{
  "time_shift_ms": 50,
  "hop_length": 160,
  "norm": "layernorm",
  "qk_norm": true,
  "inner_norm": false,
  "moe_every": 1,
  "optimizer": "soap",
  "adamw_lr_other_params": 0.0012,
  "epochs": 96.3
}
Rows from block 2 of a small multi-label audio tagger, named by matrix and row number. Rows with one number within an expert belong to one neuron, the router's apart. Each number is 128 + 32 x the weight over its row's rms, rounded and kept within 0 to 255. All counts start at 0. Numbers have three digits each. After the name is the row's rms in percent of the matrix's.
After each expert's rows are labels from the 100 clips, of 14848, where the router gives the expert most weight on average: "loudest" is the band of the loudest frequency at the time of the peak; "peak on" is the class under the peak. Only what is clearly more common there than usual is listed. The data: melodies that start on their tonic, played by one synthesised instrument. In brackets: how many of the 100, against the usual share in percent.
# router: slot weights (model.blocks.2.mlp.router.weight, 64x160, trained with AdamW), inputs 0-79
# up: expert up (model.blocks.2.mlp.up, 32x80x160), inputs 0-79
# down: expert down (model.blocks.2.mlp.down, 32x160x80, transposed), outputs 0-79

# expert 8
router.16 101:155060159142132113139174165206139071072082093100162153154160078103079118155157125172130088116148122146096137167143113108156073112098082111147117077083139129149080121116089086134156159096150126139125093185110087122164143085105157138193153079
router.17 116:117113166073101146145087114093098151178124110127171093081073157177182113122135161083103177097128126147141187169127165101148114109148121112104122116180155109154122092133048114156179121180108170170146049136128182156151068106092163101113167167
up.0 100:096132092118145097175145149155099098174152082114166177148120086119082117117112079136134149068121148143092178136116138115126129166073097093121165093094127132148129054112129147132139107126134072113114123126088106128132151144148131065158162116
down.0 099:123046173139124192060111186102136144136089140117110155059130117150125159090086110149157180100130189139165074166115157125148069108096184085111087094164088101085092109146106115122092124142132178116165130128144136087171117097096129131127104199
up.1 103:176101130123160073079084129053138075137071084151133098151090181043132120135127141126141093142086115140112104196122157088125090078167095118132162127121151104071120155194117099091139127127119152068131145195197109158130149174121138181124090116
down.1 106:098163164088122163069090112103142128111149129121134070102132166056102131107139120122085171166149134125092159098163098104154226174091126081113123204173136131156149141129194201126120128117081152131115124122085094120137105110165123128154092150
up.2 102:069122102121147171090084135111126105128082068121146159155051128151107167162112137108173124130136150089101118125159152151092124155167103104168076153135142169102177179208132107145139100058130171137096166101119146157133075135133082111144094141
down.2 099:191119059141149149130152137040131113098160165120201138150130137149123109123117142149092099111109092115119092139122066154160093161142104137064163156114098120127083079113165158060126218128091139093122181126123153104145174165095164140138132155
up.3 101:123122135135097198165131052095143164128112183133111073145166064132114127150153128177139091155140167123169100156143144164119108087091121191121080172184121108101182183180115096105117121098155114080092139095089104106163114078052129074091142133
down.3 100:125056106173102151157109138105123098108133157085123098145115116084195097169151144143097108107087047174135124053145118093088086171208148089137133197086145140185113138172153110136171138180146107136131119094180134201083095123125142091128103108
up.4 109:159131151130128081129163087158113128192142118120055140119142182100074101140109091140138152158099124066083152098122156138173133154172064136138109108070107179110107129126131159153112148108042061134110080104121122118131112191156122141121066143
down.4 109:125088149137144106142141122155123166088114162100099149076111109158097130126170158071162107118111097138130165147101110094125187076159121106092124133218099110090136105137227140129139123157171142109099102167115158113060146130152131073135116059
up.5 096:126088126110136126130110138133134103147136100203100124173175122091097153130101137171141041187045140151073076160088129120182106098145165126143171042127124126123151114153144157154133075101192100101066090145135099161111122149116127109072100152
down.5 103:159062156106159169123123107079117142151101079092105142136083101140080123111112065168188165020115090152085106085130137129196161099142083088139088121149134123147144113078116101160069160131076159147135099100101127056097127125138096205108148171
loudest: 500 to 1000 Hz (72 vs 25.6)
peak on: F5 (46 vs 1.7)

# expert 31
router.62 097:139118068127162124182161124163183108119124179096138174119159102090146100096134178082142082191130192091073095162146162105166137097112188106146126107151164170101129174161043090139143179079138085115141118125149116125079125117155139124114178084
router.63 097:124088102110121093136144144191159072083157177114131159175157102110116156106117191138107153178139134143075110146128129139124114160127142110123102139124129183091157183137069081154079175122170100134117157186172157148100136145146113162078187103
up.0 102:100098112140163081145071141111151098101102164150072140120157111091115060093103147150122141091128186123042131081171187159182123129193152115128106158132123141110150190153119098138119112100142210155129121132128080117147178096118121136117151109
down.0 094:144123139070137162092169082128146158093140076153169154107155094180137168159134132157127147112170122123151147172083072125129117093129166040130107124119173113127110150114021110109145140072125092129097134100088119115121156155114111108101077145
up.1 104:065157099094128184126112134134060080152174125122106103155091129121097139126134144156137163173137138098116115108075138120119086121147126103106130083140104064181099148107206146145095110111107138100123126128154069127171125072085175151163135095
down.1 102:164129103148060114143111127127134102123102161089147171113151059117145218150099150103171120214158120145169188131130105171134144130100122139140142151129133138099110148135149169082091179161130156121140133147033140092106133122140125111066173120
up.2 100:108090173143131136138190176127163159068098123090151176117142101153145140172132107122064127136147091137199058180114093097166148142173165097074163127077152112110136170124110173149150137129086158139061165089072145109135152082157089092138125145
down.2 099:120106156111105178103159064081046111136173089117074095123107174123153145112110111112171146147111145121132102095125142112122120171147120177125148140142091110119076116178062120109119125109226132174132140150141078114137156187182128136109157088
up.3 100:159150088104162157182112083132123097177111168152175144101128105151075110128159105146143167063196125123139126130110143117162150154158108071122145150138141144058118113117142195090140122150108063182088174128149116107082099152191132127156179171
down.3 097:110106157089176079089144095074104157072145125161073112153161121096095107153182136115079118140077123154120152149071144122105153205141162170162117140119149147130102117157161108092095106082165211135164125111170092124147153105126109136116135052
up.4 097:135133175109132055118113145181145084088196195076094163122148206124139112185073092146088111163128113114126152132128174130132161190107113162160126083095094105099145138102109182117195085120104105154137170124138116100082156173193204132124097121
down.4 091:132124156156073111132113129143160149088119097136112088143114092135171090089113148125202157122078181101148146126126086100191100127170142131066162137136126126157109137172154143133157111188120092146164144186111140130220122123113150152096140134
up.5 092:179164125139130077173081148124076142113120129158066152111179156143161111151076106160121115165086135124191145115112157058195137127163141149163077120095087108141101162178135086076122158094091135197120131144159102150097075154186152182146143150
down.5 102:132101152159153126076165210144179153107057127108085136079142086072127105158126125120083144172110116142121103134125074091156134195127120157116174082142119180076136085156153130149093095126140120150141134129131120167125060117189145162144143089
loudest: 250 to 500 Hz (63 vs 25.1)
peak on: A4 (32 vs 2.1); B4 (26 vs 2.2)

# expert 18
router.36 117:111085136103085132167129130107075124158158118136148098089052103221169105123120155102058182101157174166143175109168182141149129132124083122122084147152164143158096099124068093128175140160103157156129084177091155151164052108105154121127162148
router.37 102:088148142079168165106158174060108135107085077136138148141103072165179094119106090127174147144097112162125145115170195085142157141155102134126157143158071135101101151096144117125182103136090059081172136163131102110140172176104076099118161088
up.0 110:113090147157108105129120148065161145122158090199130108148067151116081175121134155093072119163177137108167134153160123146087111163149105122109209138082126094121128140116127151161113136093118109138139176141136203124132187100145056152114068139
down.0 103:179117128119088102161123134147131146144191114116134075074139137160155145166133131194179146118154141118150163079136089146179045039069177128110127148131139109112174115117071164149148124134100151111159127150122066122151140050106103084104150161
up.1 098:199099120124149134094104109112142166121072140104165101110154084173144082129093097136080135119104177175100161070101108109127153178102081188116150143132146145148143141067147117150155124106187114067113072183115180150066140105136107153095125127
down.1 093:140065143123085173083148089153081164133122112137122147143138175121122110109132097096198120123119135047106094137107063170097174111118136085158168134096123062116116057128159191086112116191139100111167161077110163160133142135172127164130103165
up.2 102:143143105144081151146180110188098156100139115200137184124115089183112112152136033154142095126126131136189189109125133143111127102132112062053161139141121108149128125124096154075162141111086121151122108143150113089159120075129100129083096149
down.2 096:129140151076137084136122116124147163137101156136152107146157093107130134091118116144144142171093077131089144079175149080129190122085155111148114139124189166134192130159070123105099122124177137154123054143093137136084172137107127136183102157
up.3 104:160165137121124117120084128095136156100203196116112177083119138059129156149166150144152131137141134085154149095084154129148119138105112141065114073147046100155116123096194159163081122116110106105116130111118076143195136118137095136157108087
down.3 100:120120107142149086109109099119102159172159148181169154136170146167096136135155137087128121130141081106125123157089120169066109151086061148178117113131112114104136139141134111131142053132175141089189131159110172128147142129159094125091128186
up.4 103:127121134148138127163143098129073168133083120149149086099152064118058127113129131155138162091215176165121108086086141122139108106155135079117134140066085098107187126175098131082147187135160126155107168088105136067168132172097106134100085086
down.4 103:135085101161119121171111138145058105056090080156115130129121158103151134172141131107150148121141083119106128115115163189173172125082148132093135191113180173162146101129144118118137095158131086119156134148034126139071099105122079148162168147
up.5 101:069172113121109140128107138160121096129186142093082064116103147133128109099162139099157148134136156166080121143130156131146087172098203035133150131179097119122100177151170122127159057076102102129103080136105171168121128137158083091105149128
down.5 110:093112095144125062152158154101104141109143076147121147124164122113200164114174148114123135112151104128161149095197082086118182089165102130149126151169173128103093121068087140145139148120126124067093165123147165078158162120168140095150080100
loudest: 1000 to 2000 Hz (33 vs 13.5)
peak on: C#5 (34 vs 2); F#5 (29 vs 1.5)

# expert 14
router.28 100:097062080101166166104171119128111072090107143085124152129099157086135093103153089101132157180094104105124088164139146132082164115104136099149131093092130062147103167110111186085122129153152088101092147095182142108181099111164191169155098146
router.29 095:051086126131088181139097102110083140187119167160129140097156142128196111095193139131112179155172097112154176104099160158181155085077161094121162118117165066127105137101052120079123098146153159088141103143112085125206118169127171164098130160
up.0 102:128144117153148161175162109107142109141163160139121125148112118147102129115132125128166172066134190143072123131145083090119099132115102180130112214145100175077180136152157132119148132156095132111167165180083129159199126214119145159085084082
down.0 101:127155121199147127162132119156108055168141133055115146104175132157103172121130147160149071068117099127144134114122113110115167139146166129097155128097180112173131064106100180131130146086155130166109069138210160152115173098135099118129124139
up.1 096:139133099069111150144207128129106116120080106101129148150133152115086088171111135167077105094098095129115144111117145149083126118128180062117119125112128100198097112144067132116162125161160143141078167150121097157170088199193144161085117137
down.1 093:118175091124065106174141153103093197138116080108103090139068158116106111136102128118177164211146062097135095151117153159127117111116145133173137110147110077109139122086130162149128096120131096137108050133130146162048100096088119156152123109
up.2 100:160155091134153151126143112139147105147065162124151118152141103175108044167111121210139172166076167109125110101131137149093063175059139147107148147096137154126186140130104183137150198104149139157071175129118105102126119141196145151167125114
down.2 098:116156115103148135151103121127177117121103099170185109119145230138120132158097157137099137071139121160137093111077176138109115104114090087147098135088186098118112141152086132167137073126132121115128097158099149153191127153144157160103169155
up.3 110:124147099135080141161169123156115138117136092191069197122174162114122173081063043126132143166167087140096144127134160165101136103119092176182130147120132103114110090166162168135138108154110143138114132111073050135159123102109101168064115150
down.3 109:152031131095142148121155144152100143191109195033104167144134121166152173119140182126148087139096143118114195114148128156186116074117118127148088105090165124091166168103117161187106171084116128112153169132180098129097111073131123119148081125
up.4 095:047108077074090142121099166107103063177194171122089150149146144132105120051166175112110145175118136119129119129119091145066096159124122133169170074181104138116182147092167139172152139156137130114147130094082091147159099113167107109161148152
down.4 101:141143100101097110130108138123136109144144137094140093113155153116106076125090136160162097111134203151124141101090172089143134117132127137168093120085056107098168147107080188107138114175119137142127157127133148118117150115043180156122104108
up.5 094:108127124093133159056096125088122109089150134102140180141161082131124138145085117089151128130161175119109130136218092132121105124135111125055197082136099136127145147147120126106108151140232109079113102178158107125182184142149121121090138111
down.5 093:077077112146153128194189115115142110120193141157137149152096125176164136140075059167162168081123148106183134163108122125111160142129172067164120109118118109120199099098146149105144122129095138115138155137073163143114163141164143078106133129
loudest: 1000 to 2000 Hz (79 vs 13.5)
peak on: C6 (41 vs 0.8); D#6 (29 vs 0.5)

# expert 3
router.6 102:102084151106126127162113123127162146224096154159104152100149154151148152133098161121096170131137123173130167160138138087155175121092092105153058174167166131125075159188074112093127112139069110158180073100169126152134106113127098132145123178
router.7 100:161123168065127150118083096130103125189114142156115089094138114209181093116089116141126166074154161159112142118095188138128175113110131145149065126139203101145094111153117092107141097170141111139136120156147177097148104067115102126111154182
up.0 104:118153089152191139104102117077122199097113102198098175080148095110146124201116110083124107154144094174121176113076181099143156117101124113075104129111099137180231163124092130125097091096138154146196152092103148172105156142108122151140110156
down.0 102:129188160159114122159090122116159157171116167132148133101136159120057087119088141149135132150100163129124099143178127125188163097109126209191154087131172075131138139057162164167149086095126158138107120131109126156119117123132097098116116061
up.1 102:101131155129131190115099078092152098079101124101112108160107127127160143121138141142184038148100148116095164169112166128086123174117095156160117127110061167144134155121139124140149139168179147125120088136078091149109151160137128153177123125
down.1 101:100143138048179162100120183127146092081143102168102093186125120185105123131163163160068119113151177176107111134091114111189166116169108106168130160135150046188132144126192129133087133121075148114096142117124115135091091086090107169131116156
up.2 098:122149194136135147088136061106120191100102126154105072096151091142103162136151156155099148143140134136161138170085147104142126118137175124095138066141109156104143168172114197127134158120077127135106120151115098116100126104190133121099128105
down.2 101:133160145132201107116138189137107128123065162125102142117112167151090128130108166096102107143159192157061102096088090134121148099136096089153117132120126137162092134115078132198106142099116119182124144111102183091156147127111128092165111141
up.3 110:134112139119132121126089121139134092092159145162100138154086135110136160147149108169109126113089133157159172137059151160133129131143070135160110135126094165127155085147201182186148135119142163190156083137138088127109126135186144152133106068
down.3 104:113110123111143117157073188129142158149101126151148151105121134135089155158158054182169143084122123145123112092162121089135074128062084135144094106139135086150105187151124153145210111133083131114138142101154115092162119108085179083139132171
up.4 100:097145116152105050195149100165130106080146116112160100133137111100120080139114147107185149123105138131136155123135122146111171093151147086165127118127108131145163154128070089114081137156128135125124154130119110150179080186107145185111094091
down.4 102:196131142143088152121031091196132122119074161113152120169132125146078157150104141076132117129113161124135081158120085132081092188159114153134091133117084197129126147114062168120133097118156117099136142174091100159114145165161113177100117149
up.5 110:209127087135158158200124087109170138111168149110095113134183119152134121088084140131114174144139189116143106164152114160182120114104167093069133094140126117152054192216168118137110139094127126131156108154189182113151104135107138114135158157
down.5 115:117168137130197128115187185094144121110146111047113132146145133131104165080118152159108191097168132140174101072161160120145140075119154138124111176184098134102178126122115126140133160171120171136157096126110079084135169129161106095056115152
loudest: 250 to 500 Hz (65 vs 25.1)
peak on: G#4 (80 vs 2.1)

# expert 26
router.52 113:109088156089097131138098102084135107162117129137142133072112111156170092138165143107065155120140166186156130130149135089147100134108085097131090113183151082150091103107109096129171121188113142169117046145100160147146091070087146088122122180
router.53 103:117169158183106149095093099143164090137112132060138147110104074172116122173178126154133169105158151187093102138143130104140133151148139121152087150097078084090079103137155159138179139195075069116104065163128093121163142075166100147156135086
up.0 107:084156131136142171142159194117153155102134211161072133134121094154186123127125121114127156133106135111111150104124162104135098187186156115102128124088134144155103091152119111161103096164063102087152089142143119101116075203114110154144173169
down.0 108:095147181053115183115135128070146153194168117128122101122112095166196158169128143155143110117091092124147083141136111122095131130157109143144150155126096165080157172117128136172174184133117081153120084203189163163158100133148089107111103110
up.1 108:122108109152097163156172138140128092111156100163099148094169120172173167135121111099147107123122125185131117091177133119122099138138100107117150140171091144085171052089143053121127111147216092092122136116101116168114078099163119094128120090
down.1 109:098108116157117106177160116144107067124111105138128122187176144137177088131127128100087136143050151126135083143119139070103153127166131112133108172175064170135056141125137106103160064104074193122101072134095101095099128143164166137161148080
up.2 098:182131135078166173178139167088117095133118115143145191115025123155164138174146096181138122121127135124164125061119156094133097098192047154136149164128114100156149123110126147143163137104111120129102120079082093157200144142163115110137075097
down.2 106:098116082162168181109130122095154080143137110115163128159135136118075159115110153164144116110033145091098135135194122130120152115133082142096106130149126112043064134123145162131074133188113142135130173094163168198063175147100144136115137138
up.3 095:075099142136141113115121140140123113170086158114080168122147166081190130140137082134119131123091098151148052127110113209120157072156138104130123149075190185132173125171121157140150108119193117136179154082142067192101140124128136134131079115
down.3 089:188105151134059144108141131091143103103121097181110124121125172122145092123146214141167146159127122118102187047123124090098106135147163087124108126104186105136074143165168116149101144076120171139137074114093097157157108120149082188126143144
up.4 099:119096134091124189116138060121159100130170160161081121107227092126124140136125124124116148158045069098106116209074071111170187136094130149097169155152141146112110121140119114109167115181094167152140121076160120080117097133153128198110104131
down.4 098:091107146181098144127083067170085109100118085103115075096136176121148180175112145143169130163158092150088128113112142122139128116142093138159062122117145111094116106161126131135170144175152099069164203143131108157165106127131105057161120115
up.5 089:149146133157118104152142146107107150082159069113189145117151138076160116165110111119167095082096123161056119087136085078143135176163094116156116184145204132045093114128156155121144140119095134119153163103080129165075102120134081119092151085
down.5 093:017082122090145079137102084079132159112092192156116107149123105165159165181133134151102168122114131072131132153121130127107161079089160151102132081103075091181110123157138153088115143136049144113171108154116151022188084151129183126160101139
loudest: 500 to 1000 Hz (62 vs 25.6)
peak on: D#5 (30 vs 1.9)

# expert 7
router.14 101:140162154158164152145158082144137134162127163113172116174096119098116149100111143143061155112148107082183106107216119166141097111140128159117140185153087133134112125117110142093135135169124150136101123137154113095124172156147157059115103161
router.15 092:091105196112170106159137161065171130173179186157113092135095150143138183076129158123087180105088104126154098102127103127116106124125123153115151132132093180153103076094100140118110163095141118193137129179062163183156161121175146102152161111
up.0 093:154160145150137191142165162175053166069141093147155118136118188116108144132121072161085104169225141058109177131146153141193172154147172155100179093101104119150122126070152102088070076119165097142072129151179144115165118088130136125091061064
down.0 093:115148124115193135123129089105092048146093159085160093168122131141133093151042123115145119117098095118111161084139124135101129157114081065117153128110186140174095154124121168105121143127171098137184147115157151156164123101127141158093128207
up.1 108:131133155133144102110096132115137162132174111140160107141135149181107107061036102112156099119099160218155080144100158145141107040162167144129078161074148139132128122106146130197107211125149091128076146154086096116117170129115128160114150162
down.1 105:128103103142199117114152147154147078091103160099061178133125109168166139118097089085101138151133170093135097093125120119136147172100078115129122177069087118116193175158101195149097113099109116165122114110129134155140126111128136098182050093
up.2 107:140162120116161104166088161125095108149153124144162099154146169145135159087116147119138161175135109128134080134057153106129115122152119122104125101114142148072133101140120104162123129151158169143100146143139167182190177175104135082085119149
down.2 096:092116151122215162157083135145110108093112127149199165141137138132161111111051128117112152072078112104117073159128123122111165109097100146130155144145108097178106107114128176153113127121166143127165134109120104131078083138174098135137084126
up.3 115:099129095125131120108129119111047087100136170098118139136154151123074155136177082096133137155030127177139176114119140079110083105106133101104169137126138112134145162173075111142120164120184131084124138133123165115142121122125200123092067118
down.3 103:137147145131081126071082070190097116185149049120161153134088156112161137109147155137166112129123164114111124133134104093114103090187126129126163056092094106126083144091129203127160150150139164091088135141162140147113099167132110133154067098
up.4 093:106135106075120231124171160151132177181124149097112073140116152129157099099113179076106140153082179133122106080139131216128110114149113103102139071195177170151209086145092090123102111098166128163100146136130110139074170112041108188129118097
down.4 095:096121121120094155149131157097148131143152123146136149157157076147134135154144129091131109136153120108126158110178113132065181135139110101120074126154140113127143150174146149133128000096080159169108100132112095139113176164085169123109188145
up.5 100:128127150171095139087156096114174076108143181095149158164083134157192190111106120177106103112112145048109112158123136101100079172106155163158101087110142136157105145128083139179129236150120163092115135103107129096105110141072147133129168156
down.5 100:139161149102179113123146120109121116111119104163153114063115058155046096131116163098158184102124085136139091147104136150148152171150092148081155141186179082113143129117181072112134130134068096135163099138107144134089123103144133159144157112
loudest: 500 to 1000 Hz (56 vs 25.6)
peak on: D#4 (53 vs 1.9)

# expert 21
router.42 097:114086172104132094161110118149108141185150132108172136123074167219137082169155088098079155157159174176116153119185168148161147097129087107087106143140172143171077114134064114149114156151114164182119093139086134158193072081098158109112138161
router.43 099:179130142180105089131172123169159135091144066103163182154172131125087154128173131102163154160184139118150163129118149137186136103089105150123140149071164164145098101087076099141101159167105136130123133102089194132180167112085071147107097151
up.0 100:103168089177206187199137138135115137147148119147107121143099136076191089104124138121171091105160102182151124148122123143171177091143088130095128159144073080144137122130191084136133143152164123145176143088127095106095144134074166180149138136
down.0 101:184115114090167129142151145091110129101097077086096084168143170092100144148145137126108130160138170132188097065162091104132161166136137115115171130173130154152124158163124140163156115113119161136171106136122118210120090118090174098180107078
up.1 100:140114148152216140174166118181127136123077132123071117183138097160132147157112104084076165127135137114186095130110129128146114144132119135125108159123086124146136126106157074133098149119116119018104066074157129164227194152155123126114101163
down.1 097:072122124082083159082131149131202104046142075130115127108133127146131141121167110148088111155138092147158132116106140146149156127138141118126174108133162145095131160116134146160170102082168128157158098090135131122176124084179111116160143138
up.2 098:094091145096154099128182110082089143111093167145134086075193129112144136158057071127158114150164093134139115129153151128107167126095176113139130117113176169141080092169117143106073129146149175115112062139137134115153098137117175127129145146
down.2 103:103062139085160160172066144152116141104108096115124104083162122140115146123158081178157134118062134140100130146151083115040156128164069103116093107125122160134168154071141147141091075129139175093182170186158087099128168112181117176138144128
up.3 092:140074114139120102187127089123176135113164139112106133093159149155133194151132102086151126127131157156152086069137153157074099119140120143149073163116139158111059148141111166138145144104051091176101120109086085179161129137163109116095120183
down.3 087:126149147142163159138131104156151134102159176155109150156102125071171159166111131160146159097158122059139090096111114135114117092113095172060111106087072138115173098102120067110156051121139125091143110182130077158138103133099122182129092145
up.4 094:163094052148153163123119089133200151130171140109142111139126133107089148154149210067144109117138122127153119116130074180112101112127114165155080164149084145123175066144118143152171120154096085132133097118129059110129131119170098105145156123
down.4 101:139134137182135107097201138120063090137121151161135161143150131143132172105138074101102120140160121131117136111138159100175133119138115176105124084155125080127099078170060105138080059144183152124103154132113101116108133109113133167152119083
up.5 104:095123078113143098112176134127181126078138107145097159170074059092159141136110180092081134069122149174109073131175105164126165109145169071127146134153152132099140151110105137135121123096100112193148149206077071143162129109135137148075192170
down.5 108:093165093089124122146170237145151123124138132105134152123132118157145104101078123129141108196154079159150109161113119156152173125125150111173146158101055118150172075135119149175160123147119114147107171100114134148174097099129126150130074104
loudest: 500 to 1000 Hz (55 vs 25.6)
peak on: F5 (48 vs 1.7); F4 (27 vs 2)

# expert 24
router.48 108:102099160102122117140117129104102125154130145164173114080078135212175074121099168082059172114119125179110159098172153116161132127118137107115123148186179103152114108101046104106149109142098134156110066136117168161181102121108132116082154140
router.49 099:101096160116168117155121090141071133081120147164085089148135109081137170116126111138109106177120153178137167112113166129137096102157140150144064086102113118135048104139162058123151081106092092110130142176178067060148087157158139151142160068
up.0 092:112105155172142107144103145138164143128094112115115093126141093124076174193147126069149148141114152119117153164115102112071188118075214192129116096110076112116153200172109164098067089145159154137111086114122157051103095095131141171108179107
down.0 091:210162130132106106089135115144194142161096139140150103145117100122159145066099093161117084116098042105115073114132157218090135151139086076114133154142121120104129105073100100152111149079156058086160178100113177156153120104108130055089094151
up.1 098:116112125170155154147095151137100146090105173119085149110075104107135085084131145152106125124114144129092155176196146078157124170122145116060086115163120083094139154122063084135132159136172156075156114169067108161129127131110135103116201112
down.1 104:160141134123160174122085152180175128147073112110094144156131157130129156165094141122081173157209135141101089108110145152052106155090143170120092167141144088176098126169157125178134154091084110188129093064134121192130140169125122156140134132
up.2 102:126159111151100158151123167152154104139177186155062091084113177161106146086082190122160108138086117115068126110117136095173137114120153151128156133163110148174121118085046167149111067130138120130137156193088161169092122167109108123133144100
down.2 106:097137135108195111120105129120076098091143100194151186115122130045154070124155137133126157176121095131083139131168146110156114129104111155149126151105095154161112106117193160097124166133050127139134111147158114105180114152053154148107136171
up.3 103:170151213105150120120122127096123129100101092075134151115100154121120179164110131173095128122182104084174132077140071152154156127122141054084079137132115134121120115104129074110184130125136159096154170118135093176091177135145103117096080156
down.3 093:094091125151115104097188047171132135187094143132157152129122103109134119168119096104131084174137114115150160132099119134118090151216158173103088144099096121207151132136100120177091093101130105157150119073133116163173109073113128166143096105
up.4 104:053135160145103158038153136150151132067197079162101174115118113149144133133139169086111114118141107154168024099122101129168142192129117158102185126106058133074175140123118118110140136208100088100105078098148113123171151167144161114133121081
down.4 107:156169129151166093155149113099046119161149121117118122125135107128134087133121110114113080092127117112148188154153149059162146073116112116148138072124154147161076086125102142161128071127127108158132128127136136184042181117127125175145114122
up.5 097:117122090115114109117147092143158135113143155156110121113101118183136136163148111089106141147164039161123140147191123040185123172122139128089174144112124118165102165071066070117104148126110124185136114107193148147163183109095190108160164112
down.5 102:121189125128147151151120080133159133159117102168157108128137047195156132099097189125118100130096143073149138107129133181151154120130140156163109069143093179099178173130128181110193152119158069161112207138144161149092051109112130131193129140
loudest: 500 to 1000 Hz (76 vs 25.6)
peak on: E5 (56 vs 1.7)

# expert 30
router.60 101:080155119195122131129154107088122152184099162162158089125081072146112147148176131120191120141127198148109185120131100164140086137175116160077094126149123178152123057165176085163069174088157144135128090120127146164182121145090106134170134146
router.61 096:162156119185159135107118102050163135122131126122148106126080053107139119085166125097120154135177159149087145123143113159197110155121144182133126152133100140167098062133148130112114112115153110113138146069106126115154142126122164110077069137
up.0 094:142179169199151167168141099109101124144118093096108104171166145123156146142144171181129184082149120094120131133134138131151139125149141169183123143142060135147114104145170171135154064110078138109098124076156063165155153148170120177101117127
down.0 091:132136098069121113139157149124146149168153117127097133141141102165065142141076130109158131189099122131162144156099099139120138143141157125139185081119158194035105167159133154136087146142126146126156192146107163128093097127170086100145088155
up.1 105:111133109177142131147074135189094132069091115164177087111145127169091159103152172115200157124142135145138117096052080116159109175073088188136118156111118156099167124107111149128114134129113152120100097136085159161092127121131142163055101094
down.1 109:138059100148106102137116101149121082159076069110104123080083093096144151209159121086135104121134132154129115138111140188155124076098088138088074157136193156144184163138134157118132143095107163148145127097115140099127087101169163114110189124
up.2 093:073168089138137150154157130177112177148118121120160140153131164163153144067072090184109174110089095134145122140116158130187072106162141143151082077122151149141161104081188069108108121172064121070095123109197146156085116102131148193164121132
down.2 085:175121185082098135148157119127103062127096149094091100138111122160120151069106146102113132157177209117109106138149062086128135145087121098076182170199085130082131102141110112140101122123134121108135162103114116104134215148098130172176109107
up.3 096:116151180175110168143156152086149167102151141113108135183144130135131150094135102123093094166129076135164108204116108113152120158095138101110110109138110145156151182140128121145117108132196129102142106047094104115157151213149171104085128096
down.3 095:137190130107157161116142152139107116127119169179048125114138130131144139160146119118172160124109117154124109108171115142100113125125179163150085152146138181158169144151115135120150087156151106062174168152175099109096138088103067114177069115
up.4 107:145151151121094132113106069098108079151159117117148093100104078115103149096084152098155165065142159103114171174163127061152109099109123126126060157141141145115093102108105133126133078213118135138157143102093139108125143128095141091111137135
down.4 109:122172148131163114114088127156117174206170134108080128093119119142140107135127106133144184149110106134163113168113149140106199081126154166136125110116141126143160107111164094111183134093187185110143110156083091196114099179164132113107093139
up.5 097:119143115102145190171136121075136075142120144115105116155121096123119172140073133211121092123098105091114172075089182187157132148117183151142207145124161107103159134174115150173132148124082136093119140106085172138178130103133117153171110169
down.5 104:214169093173154104055163111110123114109119101189105097115191140145042102152124117109148074125131083112106096112089120116175104130132088108095205116108127166106093176164092155189084154123096091138122123113107115103140094102132154158087122138
loudest: 1000 to 2000 Hz (52 vs 13.5)
peak on: E5 (29 vs 1.7)